{"dataset": "rendered landscapes of hills, water and sky", "train_examples": 145000, "image_size": 32, "horizontal_flip": true, "tokenizer": "word", "text_encoder_norm_position": "pre", "text_encoder_qk_norm": false, "text_encoder_shared_expert": false, "cond_dropout": 0.1, "weight_standardization": false, "blocks_per_level": 2, "eps": 1e-10}
Rows from block 3 of the denoiser of a small text-conditioned image flow-matching model, named by matrix and row number. Rows with one number belong to one channel. Each number is 128 + 32 x the weight over its row's rms, rounded and kept within 0 to 255. All counts start at 0. Numbers have three digits each.
Before each channel's rows are labels from the 100 images, of 14976 (inputs lightly noised), where the channel reaches its highest value: "peak on" is the class under the peak. Only what is clearly more common there than usual is listed. The data: rendered landscapes of hills, water and sky.
# convs0: first 3x3 conv (model.enc.1.1.convs.0.weight, 96x96x3x3, each kernel summed), inputs 0-95
# convs1: second 3x3 conv (model.enc.1.1.convs.1.weight, 96x96x3x3, transposed, each kernel summed), outputs 0-95

peak on: sky
convs0.68:151120178133119093124178186087130140112124197137185133133199123141131213163111090127140164137130112136108121102100138121148143071197122120102186143100157149186117109122124118107139164144152145099158170134109164097104156140150137135190160190160128166137192058160182145135149128177130152144
convs1.68:120062095158147131125117098161151128130112064126162101091042094139087135083108138114116111122133108152138142146141098129146172101125123108158125108176115124130148182061111095143084130135138121109149107106132121128162117181103116127068057006116179133111134114112068126130085099123061123090

peak on: gentle ground
convs0.57:165077094113099102109146138084156084144173105122140097147111120116093162109123134067138124077125104088145143146091127090130132141147084068104136127098088159157100112113137088201099156060108063089047120135145176081155120110107166143070129137093188121123112064120187095148142144105124104154
convs1.57:140152129125084092130133087118052155088174117133157088092131106154115141136119161084104129166106145128158117124095124077075150155113098106126176137172070102085114115194177095142129121068105150097108067115079175102151188175076104167132132167102127123077108156115166126153108098110060162125

peak on: sky
convs0.63:162122143113110135133135127079169126106160127110131188144123132154185126179135117125204168141155148120120124146102153075171119115150147149164144181110161166173152136152122118103170190108112225117171161165175137116135176153106101112177215159130135163165155116128105153129180170195128129148
convs1.63:113131093172145067144150116138142096162131182134154194081129137172059124144133128142168194140127124155132102104105107061080089161200100134100118157160070086108134170046098093150120127131116081158102091075089144155132130100163127167138102119109120105093119084147180117144109115095088123147

peak on: snow
convs0.45:126092129138090019058099113098142046110080106144131081122147105129118138130122098084137111093134131137116130105161132019132128145125139084099115110130111122114067086099117144116070139153199125134164132123121134091148136165124118150167165148150081126079118078130101108183125129124191116130
convs1.45:167115138157093042118060084141021083073167145169147143166156106106155099128130136122099076137107138119122129136150052180148145103103075080131146119090161166112137148192120139111129107136125126097189122156135126130133160136137136135113174110130112125126121034087124122117182157136127135118

peak on: steep ground
convs0.8:114149082106118141135128163139140137102154084144126160156093122114149079168121165163141130124178154156141137191135146182135130123068125117164126097164118127137103108112142086126093153156152064156167107038192137096072168125177115157104127163108179100058136181097113178142166085138145107191
convs1.8:163113149109117112117107095120133088088105138151110149156123182125102151102074176148132123144164093161140164083167117109113121137145141161101154153123149131154153129052105165150153169146089114091226124119150095134123187152138149145111100164116159045114150006114158155167153126122137130177

peak on: water
convs0.40:115145096077105134117117117150072139120047098140095117094131129110147152161098160116092138180094163130074079133163123115107090120165102095120123075156104194148127127132108126105128148071138115127107206136107074164109165144147054127075150139133103139062084117141113099070102125105207165127
convs1.40:136105130102131005115083120180168153104135169096164113197170107118130108119151068162142076090130091096144135117094092116188166157082162151171131167151130163120097092149131115167148112152093114102149094132151112157115096139095124091173135152103094190170163108156160131116145093095097120147

peak on: snow
convs0.42:099092116104142099127198107096072152128091145118151016117120153063060137149159078106138152077228142132126118106111171087133128163109136101134065116133134182137138147119162119094104122123183115135159146140135145086116131152093099155124139171139094150096117141130125101130152155183158077146
convs1.42:174110151090072043131041160138153038091077145124118162112168079126167128130144151172127154192106140141147107090154083117144168090146099139127123081123137140123108112032143107148125132172135144104121122127152141149134111148146116073113130131118129117117163040170135156128130115087155127138

peak on: gentle ground
convs0.18:132141113096136113116132080103076149124160133163137120154075121126141159153046161118090133120150124097212150111140167135141131166101104114137134053141115128154141129098162050089125097131117101136095072030124153118153170176144197129147143164119139153138101167128129129156139105156110197192
convs1.18:115144125143109104141117178148115110115089143098135101120164155126122156196198167151146136143159156147093125050152105107120076095113163191148123166143169234085172167110101128170138123169128139114210114093121102116093167144115134172139109133098132151133148116095091084166138145057136129101

peak on: snow
convs0.49:066106194116138087122162132139131159125121196170113099131147167080081180110131102150133157084061099074162167113129078134159132143198146146176167130082077168125130143145145170149137124139172139123077121122112127115161099127104132176110111154145093140097093116132093072160125130038168118132
convs1.49:166155052135113165099079099092140062113105096101146158086109055120155058161134161114140130181162150156103072164102141123135102147127086086093130129093160097125128146119127111133131129135109147095189144134158141117138121127134133032106175137129155096202131158141163142085119109182065143119

peak on: snow
convs0.53:167120140126123135100109109152147148102168077150086113130152104189117050190157147181183055129136152135143124129119143196167141136079139056137065144158113118146121091116094114077126158111116149122179174158160127154128123119152204125121165127152169140155129167146095174101192116148152162140
convs1.53:176143107172081147159110116126122090138137139174137084129064116093102172117107172120129153149062158171114139138125101120142137099169066164105180157036203130129163121129182120182146161122082157095131145144174120151135170122129097174104108114127135130130131029147164139140130168142087123117

peak on: sky
convs0.56:146113021060116124137097143148141143098085025039135153061101099150129080168090144133150158150176140171098096164112130086126109106096068122119134108124156118116113104099115088119115161102107134121096148131159141127097144116135103139178163141162133146122155140080154166144135133148067155108
convs1.56:049149128193145181088140119134159101155112161145144142161144129084110129130084177089087128137119162116089158139117098099131125160157129127108203100163119147109144123120178134138147096195120126157138144123095097147168048094183153118092126129103086096162148119183118099069044132180140116106

peak on: sky
convs0.54:161098096125153151127141150145179140105187100156110178142065137188166112161142158151181117162149177168185163148120149098145147139099128165175123133199165096126133124092106120170116162074106158151124156121191122125153040122132114154120143046130158081131135137097108177123181144127122137094
convs1.54:088141158145115090075118095136108113160079175176120138154184119116106129115074135127096175147134174112097089096100116182113111135170117154058137152114118139098148153244128160159151160148100153150153117169115114161162093106160110126108168135108133103203156143166204140124123098162153093155

peak on: steep ground
convs0.1:127105073100139149143130108141133122124139096066118145084094119100106035151122176165135140180155143154062103158145124166094112127145153136123175153145137090065145154114135091104131150122126170213150105101174115172054168155151074095150153146118172129131159146105112204090136096123101155147
convs1.1:127204143137101129112164114152084123121129166031111147067091125169093104213149148115145145137130136145096094091132124141091127156117131128130170183094125102178128103133125106075131102089134133152097140113133123121111152139165120218182196134161126100064138122071127108142183174134151130151

peak on: gentle ground
convs0.43:151149168125110108088106169168142098100173140181109122151164069128135144116105142092115076177090089141179145045157051175069114135140135121053126091137158146082094122155132089153132079188166109101102126122095091136164125095154153116112122119108109107073118108162151126161118166108183144125
convs1.43:083124114133165111105110132153153121153091143100149112097100131142080116135134140140100166146113143151091100091105085099083061135168129122113148123203104149125147209172188130127051140090179079141188089051105100125061181126156121143130100177133145163091144110100124102121122095110100150093

peak on: water
convs0.27:170133129104118134125086106165196168135108148134122072123133086120092106132103111143139098091108102145122119100126027178161065081117134120134134118145161113105122104118142131203117085160160158112113093109142047093100114099139136064116133087116124082115100199087089143083082143111105093075
convs1.27:118071122079107160148104077070076075110166153159159120087102107085101143093111173091115125166081130126126126182111131078091097068107128092180117138099193137165153152186095155154089185100150139183176172108141127142084126155143142151125167102103156147138125061127097120130123133122146173111

peak on: gentle ground
convs0.30:171120126081096114128123150092131070119159117146154140119122084161185170061129128092098069149115086076060087156142111121097142128114113080143075139132159133163090151107130172137130124087081056131087169115088157182065148169133136125143160141178118141146145126125143147081149174127172194112
convs1.30:139117147147121097205093114100085110113161136101128078154153078067097165156162147116053122122061192111136136163122090149160110100105112223171152116074111177111134168168089183134129104115124137120131073170099130115145094163115129122145104124129127122191144074131091141140093156129135089125

peak on: sky
convs0.11:129082072060148142153161159136088157124154124112159160159068149170124069157106186119186127161179159155101096145163152137129127128107131179164082107142135125152134118125116109168136151104150163176135101080168159124066137145130110168149132139094183170101169201089157181126130122148080175151
convs1.11:137156115142133148114127113113120123138052119132075166096136136125105167141013156144129159140181103148140137072148112113112152129135136153091186139172130172091141127024140102141134145160118156112167102119147129135174193092129156114050073139130141130159139113200186134140099104131135129144

peak on: water
convs0.32:096065145073103047120176108106156095094142123136135120086107123088101122121169109091135158112131118115137089103108132059069102109138111125144129143096133201118133169162157134156121130122164115140145151131164109140084127163138105191161193143120120171099128076144170145116212126185184189143
convs1.32:113077119120134041153126150143076142092087129113161153176176111140163073123158111099113160139100082094151059083144112151123059158171078110104089107147078085122119195203131175082137089150108125100114082129058134124135128139141096120123102149141075130154107160129134119132132129095165148125

peak on: steep ground
convs0.90:211139143140118135146128205168171129137189150144127126206123144153153154143143158148141063160124112174135120153103131204195128130144138162153128134152223169167136127196140117207150147174087111074109157158173126120151140140151149133136112144138185140117159115125128150140127131104120128148
convs1.90:091143131095142149058126030100067091166147129140108139075067133123123108072138140126118153146102097136099116180156115150087098108104128133109163165119143119127142155186117115156173119107150151164113079135088142122104195111149088175095140148104132167157195089065187139140086100140126156156

peak on: snow
convs0.19:116175102163151158148145124131143141150127131099152170167107139073154103153122154098142073137160139092131077155145187163116089170101151083131097143126078147125168154148158076100199129129112152142168122148141137117080136182110116092151160142087145131210176166116147157076132183222095105141
convs1.19:100112149117120143162109161129192131130000122112117118085162116114067173150124107141161188118099155151134151102132104102107161097136146200106153079175133130116129158003139149175135150143156147131147096103165145148141126137122115115144098119121144131099138115152147143124108116117127104145

peak on: water
convs0.2:154183138117112138124129119116159157140132115104153143141114117118150081126089147156124152121117086140155138169151131177166108155097116119158155143143088120073110104106146088131111173149120108134070102015196116110088172127162140099096157173149178089115114170132075190131190109142132154224
convs1.2:154114126128104093121077129103065113081168086171180146181101148141153112137139154066149138126132148108115109099123089103152088164176119188149123133098106163140110192149111170144154131151067110102166166114038149132141143123169131119167115114118144203128111026144117176149141161121142132120

peak on: steep ground
convs0.17:155129162138117134132115114118122102163141166128156154139157129080164115131109133067065085132105191080095129099150159132047079150063110141098124073155106124135152150055132135122170066151147142170151094123109154101065154204097141103168112143140135151145170124151174155100167172180133104133
convs1.17:194169136108161097136116067155057113122136128103105129090127116201139145159187132114157129110130066108151167112120115121143133106064139115142081072109111094156126079127081088091096119119133115147118128129093145108135052142145178090110118100183141154147140150121096135141177076097052104067

peak on: water
convs0.94:195142153143126138144127213172186118124195147149120142187114136180156156125137151158154076160128116192134123167122138201198126118154136180145146158143233171162135124194139122186162147150084118106115144147171125119135134142163110141157131144140172141118174107116127153138129115111119135141
convs1.94:122124107139182148113129024102077088139125122156086115073106110146098098104090115106101127117141097125082109114129094084082109085130100137071154122122127091079128148201098145137168126098105139132189102101140110130133190160114108146097156173147131163125168069100101120128071038144108151112

peak on: sky
convs0.0:132148044115138148146167142162082162144135107072148144118063142116147048141170161133154136186117100142082093166108115163145143129094140130151066104127120090101130132113144100079118151135122140125176128116178123158026147150125124125182119067132149117090121169118174180110145171138094183120
convs1.0:082176177114154139126151086124114091138099120186105156149140112095145183168130159102118138120190103179103157155159140159148171148138154153131180131166169151122111067154155118166130148112160158183158155132116136184167054084185168109104123144138099076160185141152138107149123127166174178082

peak on: water
convs0.87:193127158120116129151133211137193131119207136154119140162092139179160147131138154166150099159112150177148119184116146189220140114189100162154154144119226166175149128150139149182156154132105122127124156145169136128114158145153114177133132157138169151120161080125106141136131101117116147134
convs1.87:162112122127172114114106030114057103133099114119073119067134103183095097084121117103102104108125087123099121118142096105091119095126112148061149127097092100079117121128091128116182120109059116124128087123117125141120146166109100129116112147161102173160181094100076132119092036124093123069

peak on: water
convs0.84:133085110148061071064071127077114059058133134133082128135135080198142132134128126141138119116131140150135131077112127129096141086127105123080095165114158124139077065120047098108118118113046163112113150134139151101144143136121131120162118137058149142145133063149125135072173103143114103137
convs1.84:181146111112090091155104103086141075121168102179170100157068097083090117120123147136116094135086036124128153141122098142182064127127095119137175111097113122092109131161139144169133165104074124151159133148172137163120202151114082125100118177099144148124134038097151166120121129147092168137

peak on: water
convs0.22:144135089140076132119039131123157125076153118115098065077151065176137115107135065109124060134134131131137047152073147095099133110140126140127064130207157130157151113150120107109107116127104120000143160123139120128087134101142135088138146129149118143136103094149115103116133135120100137120
convs1.22:174147140187115170143125092139070077149100158109162091097120134097106176082135113106096194130113130141117056121178072082102110094166076152112159165085181137099160169162122155120124167124188146138094117146094100093082120134082102136151145110131166140103142062115141108132066182121104121129